config = dict(
    arch='crnn',
    model='self-supervised audio encoder (BEST-RQ)',
    dataset='babble in 24 made-up languages, each with its own sounds, syllables and stress or tones, from a formant synthesiser',
    train_examples=39062,
    n_mels=80,
    hop_length=160,
    input='log_mel',
    win_length=400,
    codebook_size=1024,
    mask_prob=0.05,
    norm='batchnorm',
    activation='relu',
    channel_attention='se',
    depths=[1, 1, 1, 1],
    kernel_size=5,
    stem='single',
    widths=[192, 192, 192, 192],
    rnn_width=128,
    rnn='lstm',
    bidirectional=True,
    rnn_residual=True,
    rnn_layers=6,
    optimizer='soap',
    beta2=0.99,
    lr=0.0022,
    beta1=0.9,
    shampoo_beta=0.95,
    eps=1e-08,
    precondition_frequency=50,
    max_precond_dim=1024,
    merge_dims=True,
    one_sided=False,
    adamw_lr_other_params=0.0029,
    gradient_centralization=True,
    steps=1000,
    batch_size=48,
    epochs=1.2,
    lr_schedule='wsd',
    decay_fraction=0.4,
    final_lr_fraction=0.1,
    warmup_steps=100,
    weight_decay=0.0,
    adamw_weight_decay_other_params=0.01,
)
Rows from block 5, named by matrix and row number. Each number is 50 + 15 x the weight over its row's rms, rounded and kept within 0 to 99. All counts start at 0. After the name is the row's rms in percent of the matrix's.
# weight_ih_l0: LSTM input weights (gates i, f, g, o stacked) (model.rnn.1.rnn.weight_ih_l0, 512x256), inputs 0-255
weight_ih_l0.463 108:66 41 63 52 56 63 57 37 62 41 29 69 78 26 46 23 73 37 55 60 13 34 31 51 29 75 37 61 49 27 64 49 75 70 42 51 36 56 27 52 67 47 28 59 44 53 72 29 79 33 56 28 32 52 27 63 51 67 46 34 62 59 63 48 60 74 26 34 43 54 38 55 57 48 47 66 62 26 32 69 52 43 56 27 52 42 39 48 35 44 59 44 37 43 62 46 48 55 62 43 44 33 26 24 23 33 36 40 44 29 38 79 53 73 37 60 72 62 84 62 31 56 71 47 42 52 55 69 36 71 58 36 54 47 54 41 47 76 39 60 43 44 64 37 56 42 34 53 17 33 47 34 53 70 15 81 70 31 24 29 55 23 70 39 46 56 55 42 63 53 73 37 51 55 39 43 47 37 60 52 68 36 38 64 57 31 50 45 80 39 56 64 75 46 77 67 38 34 55 46 59 43 48 53 26 23 46 54 37 43 54 65 35 47 40 35 48 23 28 60 58 54 57 65 61 47 53 55 37 77 46 61 31 35 41 49 21 31 41 45 46 64 64 68 38 24 76 49 78 43 54 27 25 37 54 47
weight_ih_l0.464 098:73 65 46 42 66 19 38 46 42 27 61 64 69 54 51 51 80 43 51 61 53 54 70 53 33 29 62 45 51 77 27 49 68 35 75 46 36 34 40 72 60 21 80 45 62 42 57 66 61 64 55 50 36 27 37 37 56 57 70 48 39 73 47 56 67 42 70 62 90 43 51 47 35 69 58 32 46 41 61 62 24 47 55 54 32 77 65 53 65 41 41 50 65 68 47 27 84 54 61 59 74 50 65 63 57 67 42 45 56 25 34 43 16 47 35 50 67 42 65 32 57 12 46 47 60 25 32 37 22 62 48 38 55 28 43 44 30 31 18 50 52 31 25 71 52 44 75 43 53 32 50 61 59 44 50 50 40 29 54 66 44 59 68 45 73 58 57 18 76 78 44 42 59 43 10 53 51 42 62 47 40 53 40 37 34 57 51 56 36 48 58 35 49 48 64 45 52 46 55 78 37 56 42 48 57 56 52 37 46 59 51 64 38 47 54 32 44 29 69 46 54 54 36 13 56 73 77 49 67 65 54 73 51 48 42 23 63 43 53 58 12 31 39 66 72 52 67 53 54 61 76 70 28 45 60 61
weight_ih_l0.465 095:73 38 77 65 65 71 54 43 38 55 33 30 53 22 44 46 49 45 37 63 47 36 25 58 52 45 26 35 38 57 67 43 82 39 41 27 55 59 36 61 51 45 60 38 38 31 48 55 63 54 56 51 63 39 69 18 53 54 47 45 63 66 51 59 44 66 43 58 68 47 29 35 45 32 56 51 69 35 54 51 27 34 58 40 39 73 63 33 46 02 28 67 52 35 49 51 63 22 53 69 47 46 21 63 59 40 23 36 58 61 22 46 60 61 44 20 80 60 67 37 50 48 45 32 31 50 32 63 61 62 64 53 62 52 65 44 41 72 60 50 50 37 63 33 59 60 52 27 31 81 86 73 56 57 62 35 58 49 32 57 35 47 32 50 27 64 52 55 62 52 45 61 30 65 45 79 51 52 26 46 68 18 48 48 34 67 32 78 51 44 28 22 74 40 56 35 47 45 64 35 50 54 36 62 74 51 55 67 48 80 54 57 33 50 68 47 34 33 73 61 57 59 68 29 61 71 68 71 68 69 30 68 67 18 16 34 48 32 57 31 47 42 61 46 60 47 53 59 54 46 60 31 28 43 25 48
weight_ih_l0.466 101:90 55 55 60 50 65 30 58 58 66 31 47 51 35 36 28 56 48 42 78 45 49 62 48 65 53 33 78 48 46 38 30 74 74 30 46 47 36 80 57 41 39 52 47 40 46 37 44 39 30 48 33 59 71 55 68 55 39 37 58 58 52 35 40 72 26 37 43 55 37 41 38 58 54 42 27 37 32 35 68 44 27 54 49 55 34 23 52 36 74 61 42 25 45 49 50 40 68 39 41 74 24 30 36 66 56 84 57 47 68 46 70 54 59 49 46 71 35 66 64 39 29 71 41 32 35 39 62 44 48 54 52 44 79 38 25 66 47 50 34 68 76 66 68 74 53 44 52 66 57 71 66 37 10 79 29 40 65 22 45 31 54 54 50 39 59 59 49 41 56 57 67 42 49 46 40 60 55 35 49 22 34 70 63 25 83 50 37 76 47 64 35 35 48 14 27 60 49 47 44 51 61 52 60 40 30 54 75 32 43 41 69 24 40 23 56 56 43 36 65 45 29 65 22 34 51 33 38 52 24 49 55 42 42 42 31 60 78 24 53 33 58 50 51 25 21 53 49 67 34 63 48 43 47 40 71
weight_ih_l0.467 095:55 48 41 38 59 44 42 50 46 61 49 43 46 34 42 58 51 36 63 63 57 27 68 31 45 40 44 48 52 51 40 33 75 54 43 31 25 37 67 41 48 56 52 60 39 48 19 17 45 64 66 60 66 54 27 73 36 29 47 39 88 76 78 43 48 35 36 58 34 79 69 55 57 39 38 53 52 64 56 41 42 41 68 60 55 42 57 50 70 52 63 42 41 53 71 21 54 45 73 30 51 26 29 51 62 48 28 28 39 53 59 30 57 30 57 46 73 58 58 45 64 42 74 44 70 66 51 53 40 50 54 34 26 29 54 51 38 48 53 29 62 45 13 54 60 23 49 54 71 67 76 46 73 70 46 58 55 19 63 67 41 27 15 55 61 31 58 62 52 60 35 29 47 75 40 32 18 72 64 67 25 48 37 72 77 51 51 38 39 56 49 44 73 37 53 34 47 28 68 52 36 47 42 51 46 82 47 80 55 45 28 31 28 47 66 45 56 32 49 75 62 68 54 59 28 79 48 62 76 56 37 59 48 66 29 65 47 20 41 34 65 47 67 45 48 42 34 18 69 79 58 52 38 45 53 51
weight_ih_l0.468 093:50 41 27 67 57 23 59 66 70 62 26 59 42 44 22 46 67 42 24 61 49 38 25 59 56 47 37 83 19 38 32 49 36 66 75 69 38 46 57 32 56 24 59 38 34 34 75 52 60 49 64 35 48 62 37 74 60 76 38 64 57 63 54 54 50 64 63 42 54 65 34 39 59 32 36 55 38 59 60 41 58 34 66 63 56 52 42 54 33 63 49 66 28 69 78 51 64 50 54 64 64 38 76 73 56 36 72 14 58 22 49 45 35 44 58 54 68 57 35 52 48 40 49 52 54 61 38 41 36 60 65 35 54 35 34 37 41 44 54 25 57 49 47 51 87 35 57 51 63 46 55 72 38 37 66 47 71 24 42 64 15 24 47 49 60 47 50 71 57 40 60 31 47 69 52 42 38 35 48 78 73 68 34 67 77 52 66 35 34 54 62 67 67 61 65 41 36 41 24 58 64 47 15 54 80 67 45 44 52 28 41 30 21 38 59 14 43 45 28 54 60 47 43 37 30 52 74 34 24 70 67 58 29 63 44 43 52 54 71 44 46 43 76 48 38 32 59 53 67 57 36 38 38 52 80 31
weight_ih_l0.469 109:58 37 45 63 61 46 71 31 57 29 45 63 52 45 79 56 69 43 43 56 48 49 35 40 38 36 47 78 55 62 51 67 56 70 75 53 29 74 59 26 58 60 56 63 60 50 39 72 57 51 31 35 52 53 49 66 49 33 35 44 82 36 46 55 50 58 52 70 70 48 59 31 58 76 64 45 58 30 57 56 68 34 53 28 52 65 70 68 36 43 33 37 60 81 52 45 53 47 49 44 18 77 59 36 45 42 37 35 63 65 80 30 58 63 47 70 68 52 42 72 61 64 62 84 63 45 39 55 40 47 27 58 72 13 64 63 40 42 47 49 24 30 49 48 42 46 44 44 34 30 86 83 69 56 57 39 52 40 51 55 53 45 88 55 39 43 55 54 51 56 46 25 51 31 38 44 31 40 69 35 45 43 46 28 67 45 31 69 44 54 47 18 37 69 71 61 26 63 58 50 35 33 56 59 55 21 50 49 56 37 42 58 38 53 51 51 51 84 27 77 38 34 34 42 30 48 62 33 69 48 37 41 31 30 38 54 38 32 47 52 36 64 34 19 75 81 69 47 15 71 31 44 37 68 29 36
weight_ih_l0.470 105:54 47 45 60 61 78 48 70 71 26 42 36 28 59 44 46 44 25 70 70 59 48 62 67 71 50 53 49 53 45 32 38 69 71 68 65 30 41 39 41 58 18 62 39 68 10 34 43 54 61 28 42 65 26 51 66 53 25 40 37 50 48 70 35 52 76 55 70 27 62 31 57 33 65 51 34 61 76 44 61 83 38 32 41 47 74 63 91 28 75 53 42 61 25 57 53 45 36 56 75 56 33 38 58 39 58 58 59 30 64 46 48 54 48 58 33 72 23 54 42 61 79 39 73 55 64 61 51 53 69 63 31 58 61 57 53 51 63 41 60 60 49 50 70 54 35 46 50 36 58 62 38 57 59 56 40 60 75 14 36 42 16 62 67 49 22 40 79 60 19 56 72 63 53 34 26 56 73 54 62 55 25 43 44 39 51 19 69 43 41 33 32 37 64 58 33 42 62 66 52 63 63 45 72 55 46 32 56 44 57 56 65 74 32 50 44 42 41 56 49 21 59 26 58 49 68 53 49 55 64 34 35 73 66 64 35 39 45 50 80 60 57 38 28 60 42 61 51 58 66 74 31 29 46 59 41
weight_ih_l0.471 093:51 52 42 53 24 27 50 55 59 63 56 61 37 53 30 69 52 35 36 68 51 41 86 55 27 12 45 69 69 80 51 38 40 66 46 54 62 35 61 56 55 63 52 60 34 17 47 35 23 76 55 62 31 62 77 43 73 49 36 63 62 48 57 35 40 46 70 43 62 54 59 28 22 38 77 54 50 71 74 28 38 71 53 79 63 74 57 64 49 59 60 53 50 31 54 17 57 63 63 31 43 37 56 65 41 66 39 64 45 61 54 58 41 40 60 44 30 76 57 70 70 70 59 25 60 22 52 38 36 49 59 33 09 53 25 65 52 52 64 68 32 56 63 45 59 36 56 36 61 40 52 34 47 35 74 72 23 30 35 38 49 35 65 52 45 38 57 35 49 32 62 50 68 43 50 62 66 66 46 58 11 64 45 48 63 73 50 63 62 54 57 20 42 76 67 29 62 39 52 26 44 78 54 44 58 48 60 29 55 39 42 85 52 56 36 33 54 58 42 55 23 48 58 55 20 56 47 82 48 58 51 84 43 70 67 59 44 57 44 45 48 55 54 36 74 68 49 59 55 64 57 46 42 32 53 52
weight_ih_l0.472 100:71 60 68 59 26 49 50 39 59 43 36 83 48 48 55 42 28 73 54 40 63 51 65 74 35 74 59 65 52 37 57 49 64 62 80 77 30 42 54 56 68 54 56 75 66 67 70 51 48 29 29 26 61 24 60 29 41 41 70 49 60 46 52 45 55 43 34 44 45 67 27 40 39 58 42 60 58 38 43 58 31 72 74 66 56 38 39 59 58 27 40 47 53 54 54 30 51 28 51 57 51 51 54 59 48 46 62 61 52 45 66 65 60 58 34 53 48 52 47 33 38 65 16 31 77 46 46 62 63 44 38 32 58 40 67 29 52 42 59 53 40 60 48 60 50 57 59 54 56 52 38 34 56 68 39 81 83 50 37 41 50 40 44 65 59 57 37 57 61 76 70 27 34 45 33 39 27 36 49 46 32 25 44 51 41 68 62 59 27 63 44 08 28 55 49 30 59 20 31 56 54 41 59 27 12 62 42 59 29 69 61 70 54 44 44 50 33 38 55 56 25 32 87 86 86 31 41 23 33 56 54 17 49 72 64 24 53 71 26 46 38 68 70 42 36 40 31 50 71 53 32 49 34 29 53 37
weight_ih_l0.473 105:32 72 58 51 60 62 52 69 73 30 64 57 57 74 53 55 19 46 48 49 29 33 27 46 37 38 37 41 71 62 76 66 46 34 59 80 62 73 35 65 13 14 31 38 41 34 78 42 60 64 37 52 41 36 35 49 45 53 41 56 47 55 71 48 32 62 58 68 52 76 45 75 34 63 43 71 29 48 51 38 44 48 55 26 72 50 68 62 68 48 28 56 77 51 39 52 51 64 55 31 14 21 49 42 14 70 21 36 63 75 66 47 58 62 41 26 60 41 45 63 34 59 61 74 69 58 52 37 70 38 59 52 29 70 41 44 53 68 55 51 44 67 70 57 79 61 64 25 48 76 39 46 67 45 41 61 51 25 43 46 44 37 71 57 65 37 73 58 48 37 57 52 79 65 54 28 37 57 58 42 80 55 36 42 49 39 51 36 78 56 45 68 79 80 30 54 55 27 26 42 48 50 40 38 72 78 70 15 33 53 46 55 48 53 45 33 39 49 43 57 63 31 38 45 59 47 44 51 56 41 41 45 45 68 67 40 65 51 79 56 61 59 59 57 30 24 54 52 51 42 51 41 40 66 55 51
weight_ih_l0.474 097:51 66 65 62 57 60 38 56 53 53 38 64 33 50 29 41 46 55 46 51 41 40 75 37 54 32 78 69 35 59 25 60 70 75 37 41 52 62 41 56 39 27 60 43 68 32 58 52 42 77 32 32 39 46 32 82 66 28 75 80 40 42 49 42 51 59 56 78 43 33 55 52 41 41 59 71 32 51 45 76 51 65 60 50 34 31 70 52 59 50 27 31 57 20 55 60 50 24 34 63 64 89 59 49 19 65 53 56 56 52 04 48 56 61 38 62 22 47 79 33 49 36 52 35 52 27 58 33 36 48 69 86 22 43 62 48 69 67 55 36 26 66 66 66 55 48 60 46 42 68 61 31 48 51 61 70 57 48 43 36 35 25 35 45 63 43 44 61 43 40 40 50 33 69 69 47 69 50 08 37 51 77 31 28 28 60 26 40 69 64 69 60 35 38 65 51 66 58 45 66 38 39 39 35 43 60 36 43 49 82 40 41 47 51 73 29 49 60 37 64 46 73 40 44 60 50 40 49 55 60 24 54 41 65 71 45 48 62 51 11 53 59 36 64 66 71 42 44 57 37 43 66 35 43 45 44
weight_ih_l0.475 097:57 49 49 46 47 63 83 29 49 57 29 42 61 59 46 50 44 57 54 45 65 64 51 38 54 80 62 44 63 19 28 55 63 51 53 32 56 39 43 70 59 77 38 46 52 80 72 53 49 47 54 31 51 54 40 31 54 60 40 24 41 59 71 45 16 49 38 37 46 64 44 34 64 52 53 59 44 25 33 60 42 65 69 50 53 53 58 56 35 51 26 42 47 41 60 36 52 44 40 50 48 39 41 56 64 39 73 25 72 63 34 14 59 32 76 45 55 45 47 45 58 63 61 68 35 63 22 79 18 32 59 48 48 34 49 45 62 38 27 53 51 81 52 47 50 39 27 29 56 49 43 75 42 49 27 55 64 46 43 46 52 43 53 29 56 45 53 64 55 35 32 35 47 45 59 73 47 66 64 25 64 30 55 30 23 51 52 31 63 43 74 41 35 56 29 53 38 27 77 32 50 52 29 32 61 49 71 20 47 62 33 24 54 73 60 95 25 30 38 35 81 21 78 26 57 58 32 51 27 53 77 38 52 54 41 62 16 44 36 43 28 45 54 67 59 60 29 25 25 63 66 47 38 38 58 55
weight_ih_l0.476 110:43 28 45 65 24 69 54 57 68 54 28 52 41 54 50 38 42 70 48 65 32 29 49 74 62 64 19 59 45 56 51 57 55 18 62 42 26 67 55 45 56 32 64 52 66 52 38 63 45 53 41 41 25 79 71 14 50 51 49 45 78 43 63 25 52 78 46 41 48 57 59 50 66 42 42 38 52 63 26 65 27 30 53 62 25 22 55 53 30 95 70 35 41 44 52 45 30 33 23 49 39 37 43 57 50 54 28 40 44 65 25 55 67 39 51 73 54 48 35 65 53 40 41 54 34 30 43 29 34 26 46 41 61 66 31 27 48 33 23 45 59 57 40 72 76 45 37 59 36 57 46 53 41 44 55 47 43 32 36 57 44 31 57 43 63 84 48 53 68 28 51 45 43 73 66 29 68 50 65 55 62 71 52 41 51 54 24 53 53 84 39 32 34 20 57 35 58 51 72 18 57 27 73 25 24 41 57 50 60 44 41 57 52 34 62 58 27 67 70 40 65 58 35 40 52 45 12 51 45 32 58 76 74 50 46 38 55 30 59 31 50 56 59 54 43 26 52 67 53 17 56 36 46 67 52 63
weight_ih_l0.477 092:31 61 63 50 59 21 50 59 52 56 50 69 44 25 80 72 64 59 57 42 44 62 68 67 72 56 58 73 39 49 64 32 53 12 34 68 41 68 36 31 77 77 40 83 57 38 23 79 54 26 53 40 46 68 55 62 47 59 42 48 39 72 29 39 44 44 69 41 59 47 47 35 42 71 62 43 31 34 30 70 52 25 61 58 68 85 41 75 35 34 84 43 32 40 38 46 40 34 42 33 53 61 53 74 28 38 57 60 72 37 42 46 35 74 65 58 39 74 92 41 51 50 34 31 34 58 55 55 78 33 28 40 51 75 51 45 24 62 46 51 58 39 61 74 45 36 31 41 36 78 60 44 35 69 41 45 46 47 48 48 20 34 40 43 57 47 77 62 57 37 36 50 77 59 40 48 36 71 54 62 46 71 40 70 43 34 45 55 36 33 39 76 50 64 30 54 33 41 75 32 54 42 76 56 37 57 74 48 43 38 27 33 53 48 15 77 41 66 54 31 47 70 46 67 44 59 53 36 51 53 35 52 68 54 48 51 30 49 62 71 47 29 35 59 38 50 55 57 48 41 59 34 52 51 44 56
weight_ih_l0.478 105:83 65 52 42 37 53 50 49 35 65 59 73 33 64 33 62 56 52 74 65 67 50 58 57 45 43 53 45 57 61 66 52 59 55 51 48 65 45 32 54 65 44 54 27 52 43 59 47 30 55 37 94 61 40 57 47 70 54 58 36 49 24 45 38 48 74 50 41 42 63 19 53 60 56 44 47 49 60 48 57 61 66 51 22 47 52 37 61 58 30 57 52 38 54 54 48 42 75 50 28 71 73 49 43 48 48 54 55 34 34 61 32 24 32 47 67 58 83 69 51 64 57 31 63 71 56 49 66 45 19 56 49 61 63 41 34 45 29 69 52 47 59 37 27 46 48 68 40 71 67 45 40 38 69 54 65 44 53 28 64 46 32 57 77 59 31 36 60 53 90 51 53 93 71 52 55 18 46 43 31 41 47 56 41 40 51 59 29 60 60 37 86 33 63 69 27 52 48 35 72 33 72 30 53 38 33 67 41 40 48 35 50 28 40 67 64 41 39 44 62 44 30 37 60 99 43 63 40 63 59 24 51 66 46 51 57 46 27 76 28 48 23 33 59 56 29 69 44 36 32 39 74 32 58 86 79
weight_ih_l0.479 103:23 72 60 52 59 25 62 39 75 73 54 37 50 54 71 35 73 37 72 41 33 63 46 44 36 47 62 49 60 64 91 55 78 46 43 17 39 46 53 56 74 29 50 51 58 59 59 63 64 50 43 17 29 51 19 21 56 44 25 54 61 52 39 22 38 33 44 31 52 78 70 65 43 61 53 32 42 21 59 60 22 65 39 40 68 57 70 59 68 30 69 28 71 35 34 34 15 41 36 59 50 57 49 65 32 34 29 64 47 21 63 37 55 68 60 53 29 30 40 48 44 44 26 44 32 43 66 59 33 69 19 32 60 57 53 62 34 37 60 46 51 81 48 57 63 37 42 52 49 38 54 59 53 59 41 55 75 54 69 67 54 28 41 41 69 49 54 43 25 42 28 20 52 43 40 53 36 54 50 31 64 41 67 47 49 51 62 56 67 52 34 67 52 69 44 53 45 42 35 47 23 34 42 33 66 51 56 37 36 72 47 52 30 53 61 44 25 36 76 23 47 64 61 76 45 53 47 76 54 87 54 28 57 42 50 74 51 68 33 66 45 44 37 38 47 44 64 42 52 75 41 56 68 42 49 54
weight_ih_l0.480 106:56 64 57 59 57 30 59 59 59 41 53 43 58 73 28 42 60 52 42 47 41 58 28 62 56 65 35 34 31 37 26 57 81 53 45 51 40 58 48 79 31 53 42 53 22 73 69 55 54 61 48 50 72 52 67 70 40 29 51 50 35 71 29 67 34 21 26 55 66 34 52 48 43 63 40 66 37 55 63 78 65 51 42 48 42 22 47 47 52 70 65 59 49 40 35 36 12 60 37 85 73 46 53 46 51 47 76 39 64 57 52 66 34 64 27 73 61 39 32 31 47 31 29 52 60 35 30 85 42 44 70 73 50 31 37 26 74 77 37 60 26 58 61 52 37 66 73 28 44 75 49 44 47 36 49 29 26 56 41 21 60 27 38 36 56 55 74 37 32 26 70 66 42 60 63 64 47 43 43 55 28 42 60 67 62 52 29 54 74 44 60 60 56 51 47 61 33 45 62 15 40 57 25 31 44 31 68 47 55 54 33 40 29 56 63 62 35 36 46 54 68 46 42 38 38 28 41 47 52 50 56 20 73 78 67 48 39 25 48 64 44 65 41 70 41 49 37 53 50 66 60 82 53 79 55 41
weight_ih_l0.481 100:69 29 79 45 55 56 52 36 40 51 39 60 59 58 56 54 44 67 46 66 71 44 76 54 48 51 14 35 58 34 55 63 55 46 43 29 47 32 60 47 27 55 23 20 43 40 34 42 56 64 59 46 54 41 44 78 71 35 78 60 48 31 31 44 45 39 44 18 39 58 50 39 57 54 52 37 66 73 47 68 34 40 62 77 35 75 38 52 32 44 50 52 73 48 48 75 47 46 35 61 58 29 49 34 47 66 50 37 64 69 25 68 73 37 62 46 64 23 58 45 54 50 54 54 72 69 25 43 08 45 42 21 56 43 28 62 46 43 39 48 47 51 58 36 53 54 73 36 22 58 38 34 39 75 30 41 82 48 21 69 29 61 58 25 48 32 47 42 52 54 74 48 62 40 56 49 31 50 71 35 65 49 35 47 21 60 63 30 38 53 56 76 58 64 32 33 56 51 60 81 67 70 47 35 44 66 52 44 50 21 63 59 68 48 65 36 61 69 17 52 37 15 40 66 45 59 47 44 17 52 25 62 67 66 39 60 37 24 62 40 57 43 58 53 34 69 48 50 68 34 28 53 50 50 56 83
weight_ih_l0.482 098:57 20 75 55 42 40 28 44 61 41 26 45 57 69 47 59 42 59 48 41 46 50 64 69 27 58 71 50 64 64 38 68 65 66 34 32 42 75 37 35 37 52 50 33 49 50 41 57 50 40 40 60 47 49 60 38 47 60 35 79 58 51 79 31 65 48 71 47 34 46 58 47 27 36 41 38 47 46 48 70 55 76 33 22 51 61 28 38 46 63 32 64 35 61 53 57 30 28 60 47 41 76 28 59 34 46 64 65 68 64 61 74 18 71 41 67 27 34 78 24 50 54 45 44 56 45 63 69 35 71 71 56 48 46 45 32 56 60 30 59 78 60 84 72 41 35 30 34 48 38 27 61 43 49 55 49 64 48 61 38 41 40 50 68 63 64 80 63 22 39 52 60 66 47 26 68 69 20 52 59 46 71 57 49 92 35 48 69 52 42 64 54 38 80 77 37 28 40 51 63 60 68 33 58 63 29 45 42 85 15 24 35 41 32 58 35 58 24 39 64 41 53 45 66 32 37 49 58 34 60 23 68 34 52 56 74 60 54 32 46 42 29 32 61 49 56 59 53 49 59 60 39 59 72 53 37
weight_ih_l0.483 093:67 61 47 67 45 39 40 57 79 46 52 62 72 62 73 43 38 48 53 61 54 71 47 58 62 65 47 56 48 43 62 44 57 62 58 45 60 54 70 69 61 63 32 72 49 29 70 60 31 32 50 51 79 74 38 69 54 46 56 61 53 34 65 51 40 43 79 61 41 61 35 58 29 44 38 42 22 63 29 49 67 36 31 62 40 57 47 29 58 66 36 50 57 37 42 29 27 56 65 36 47 63 21 49 56 47 53 49 35 69 84 53 53 53 29 82 30 39 65 44 29 56 29 57 60 37 50 61 58 45 53 65 41 51 74 33 48 30 37 49 22 41 57 64 39 75 70 44 62 24 66 50 51 67 33 58 37 61 65 52 86 51 52 52 57 62 56 37 62 70 22 44 71 39 31 60 25 40 58 25 66 40 53 40 58 66 90 58 83 72 41 71 39 63 47 51 48 50 28 50 78 70 53 36 37 75 59 65 65 19 32 68 59 35 39 54 62 57 40 77 43 53 51 63 60 43 33 67 30 74 47 16 46 36 72 64 66 49 25 13 58 41 51 68 44 66 49 61 66 50 28 24 20 65 51 42
weight_ih_l0.484 104:38 26 56 62 60 72 79 53 65 56 48 42 65 27 63 58 49 74 35 16 51 62 64 59 57 66 57 59 37 66 48 74 18 46 59 43 45 50 33 48 77 52 85 43 41 56 92 47 22 57 80 20 32 43 79 59 36 50 54 44 56 71 63 54 43 50 53 45 48 72 53 66 64 40 31 63 64 65 61 41 78 90 30 53 35 39 51 71 29 45 25 57 45 59 47 60 75 43 47 53 57 52 42 65 60 52 62 33 66 49 32 64 74 45 25 50 66 46 52 61 33 52 35 50 44 47 31 53 34 51 34 55 56 20 50 38 35 32 51 52 28 39 43 42 47 37 58 48 55 20 56 35 38 24 61 69 29 29 35 48 52 37 59 44 43 60 36 49 33 41 54 57 51 54 50 51 49 45 63 57 49 48 56 57 34 26 27 36 53 61 44 41 63 59 49 53 45 42 50 63 75 62 54 77 33 60 34 71 46 47 54 68 28 70 62 29 65 61 71 64 26 99 55 64 69 49 50 72 72 23 30 23 61 49 43 41 42 48 50 30 43 45 18 68 44 53 43 87 13 56 46 51 50 33 65 42
weight_ih_l0.485 093:66 32 30 62 57 40 63 54 67 22 32 56 68 65 58 68 22 63 33 54 27 60 57 38 61 34 14 55 41 31 41 52 53 63 75 44 70 29 55 30 25 37 29 49 25 28 49 48 41 22 45 27 53 66 72 42 57 42 49 52 61 40 48 36 52 58 73 67 66 58 53 50 43 85 69 44 43 52 47 34 59 55 32 40 48 37 49 29 45 49 67 42 37 67 45 48 36 27 47 62 28 58 39 63 34 41 59 62 55 57 29 15 70 45 50 39 34 56 71 41 59 52 41 53 51 54 70 32 68 62 64 65 45 65 36 64 37 47 56 61 70 71 46 80 43 47 20 70 35 55 75 53 53 52 63 67 62 25 42 77 33 49 54 35 44 66 61 52 37 52 34 73 41 53 49 53 68 61 63 47 66 34 53 41 41 51 55 39 28 27 22 51 59 42 66 47 48 49 28 70 16 71 47 71 40 38 79 51 42 27 59 35 38 51 44 27 32 44 19 53 77 33 84 64 51 40 37 46 31 51 78 37 49 38 64 63 51 43 49 21 76 36 76 67 49 45 43 77 47 47 44 23 75 38 62 75
weight_ih_l0.486 099:53 54 44 50 43 64 44 60 59 32 66 39 51 67 62 43 65 67 47 39 30 29 51 56 62 88 57 50 32 62 48 51 62 41 69 56 71 54 26 29 82 62 47 89 30 27 58 42 53 30 63 54 40 59 66 45 61 63 42 32 35 69 70 49 74 43 67 41 39 27 39 61 48 30 50 40 33 46 51 68 62 43 71 40 61 68 59 60 80 63 34 57 53 82 25 27 50 74 43 83 45 43 50 23 62 47 63 60 63 50 63 30 47 75 32 35 61 63 66 32 23 37 55 61 40 59 56 45 75 61 51 30 49 52 25 59 54 62 29 49 48 43 51 73 56 75 37 59 62 24 63 49 49 58 28 74 61 56 58 67 61 48 43 52 59 70 77 44 48 56 60 51 63 66 38 15 58 63 51 31 32 43 40 68 38 59 47 66 47 33 68 74 27 59 52 21 47 32 30 45 69 67 45 65 92 53 43 28 76 48 51 46 52 65 41 34 44 33 52 30 73 37 24 22 39 23 31 47 50 58 59 57 34 30 46 66 35 87 59 70 50 46 37 67 66 39 59 57 52 38 48 56 46 39 62 39
weight_ih_l0.487 100:68 81 30 40 72 37 53 74 46 44 16 52 37 47 58 51 50 71 68 48 26 52 55 32 63 50 57 28 42 41 55 42 66 56 63 64 61 40 45 77 49 60 50 52 45 33 20 42 58 33 50 75 55 57 60 45 63 37 49 36 50 47 51 65 67 36 60 32 53 27 66 50 43 60 91 57 33 70 42 62 52 53 48 42 49 50 57 45 69 44 32 50 52 45 27 18 61 34 43 12 40 61 55 49 52 10 48 37 48 69 44 19 42 42 47 58 26 62 57 40 84 44 65 39 59 66 57 60 23 39 70 45 81 46 29 43 34 37 26 25 49 50 45 66 57 54 56 69 49 42 43 48 58 67 54 44 42 40 43 56 52 29 69 55 34 36 52 11 49 43 69 27 62 38 51 55 50 60 68 46 36 24 69 35 26 52 56 44 78 76 36 37 44 38 39 57 29 47 63 58 64 31 29 49 38 94 34 62 58 42 35 48 43 51 23 37 85 55 38 52 38 50 34 56 84 37 40 38 59 24 49 36 63 74 29 49 49 52 35 40 79 49 50 68 36 38 53 69 74 41 62 57 32 62 23 37
weight_ih_l0.488 107:66 46 35 69 48 26 59 55 37 55 69 23 53 39 62 40 39 29 74 51 18 53 42 30 63 53 38 67 59 66 60 45 41 44 59 59 68 38 39 50 49 64 71 19 41 27 25 72 59 56 67 47 37 41 71 58 68 49 55 60 59 47 45 31 30 31 44 71 66 51 51 75 58 28 45 69 36 39 41 72 55 50 72 70 28 65 53 52 41 57 41 74 49 41 60 58 41 42 49 65 28 43 31 65 60 54 34 36 59 45 73 48 50 73 61 36 55 42 59 38 64 57 76 49 64 56 63 28 28 46 56 43 56 23 44 41 29 48 83 47 72 50 37 64 45 45 51 71 36 12 58 36 37 21 48 66 46 59 64 32 50 40 44 34 38 53 49 31 30 65 52 57 71 76 43 58 50 60 20 38 76 37 35 39 55 76 56 64 47 36 31 41 64 70 82 50 46 68 30 40 50 74 64 58 54 33 64 45 54 34 48 94 30 48 43 31 42 56 53 58 36 24 54 77 63 34 58 60 53 61 69 75 63 34 28 65 33 57 43 53 85 28 30 63 54 66 61 36 71 71 62 48 36 46 19 37
weight_ih_l0.489 105:46 58 69 74 24 06 53 73 40 61 29 32 66 59 61 41 71 54 42 30 37 58 68 67 49 48 32 46 42 63 40 40 42 62 73 64 43 48 63 46 66 57 53 63 13 67 51 36 46 52 40 58 50 32 45 53 45 34 38 44 58 55 54 36 42 60 48 33 63 64 69 63 45 54 48 32 50 32 44 36 43 71 65 64 49 56 43 65 76 52 49 31 51 47 79 61 57 61 50 41 63 96 45 38 67 59 73 36 55 71 19 26 53 54 56 72 40 47 71 70 35 46 34 45 50 49 50 26 52 60 31 47 56 17 62 67 62 41 11 72 52 64 62 36 69 76 34 48 57 71 58 61 39 59 52 54 53 49 53 41 40 44 52 59 43 61 63 70 46 46 23 46 52 54 22 55 80 57 72 46 82 58 43 57 23 28 70 68 39 75 46 18 37 70 83 27 47 52 53 37 66 52 70 37 38 16 63 51 38 33 37 29 59 57 57 24 64 52 38 43 40 49 35 47 34 36 23 76 44 36 59 35 47 26 62 30 39 60 74 47 36 46 37 75 61 38 57 54 41 78 56 40 43 55 74 60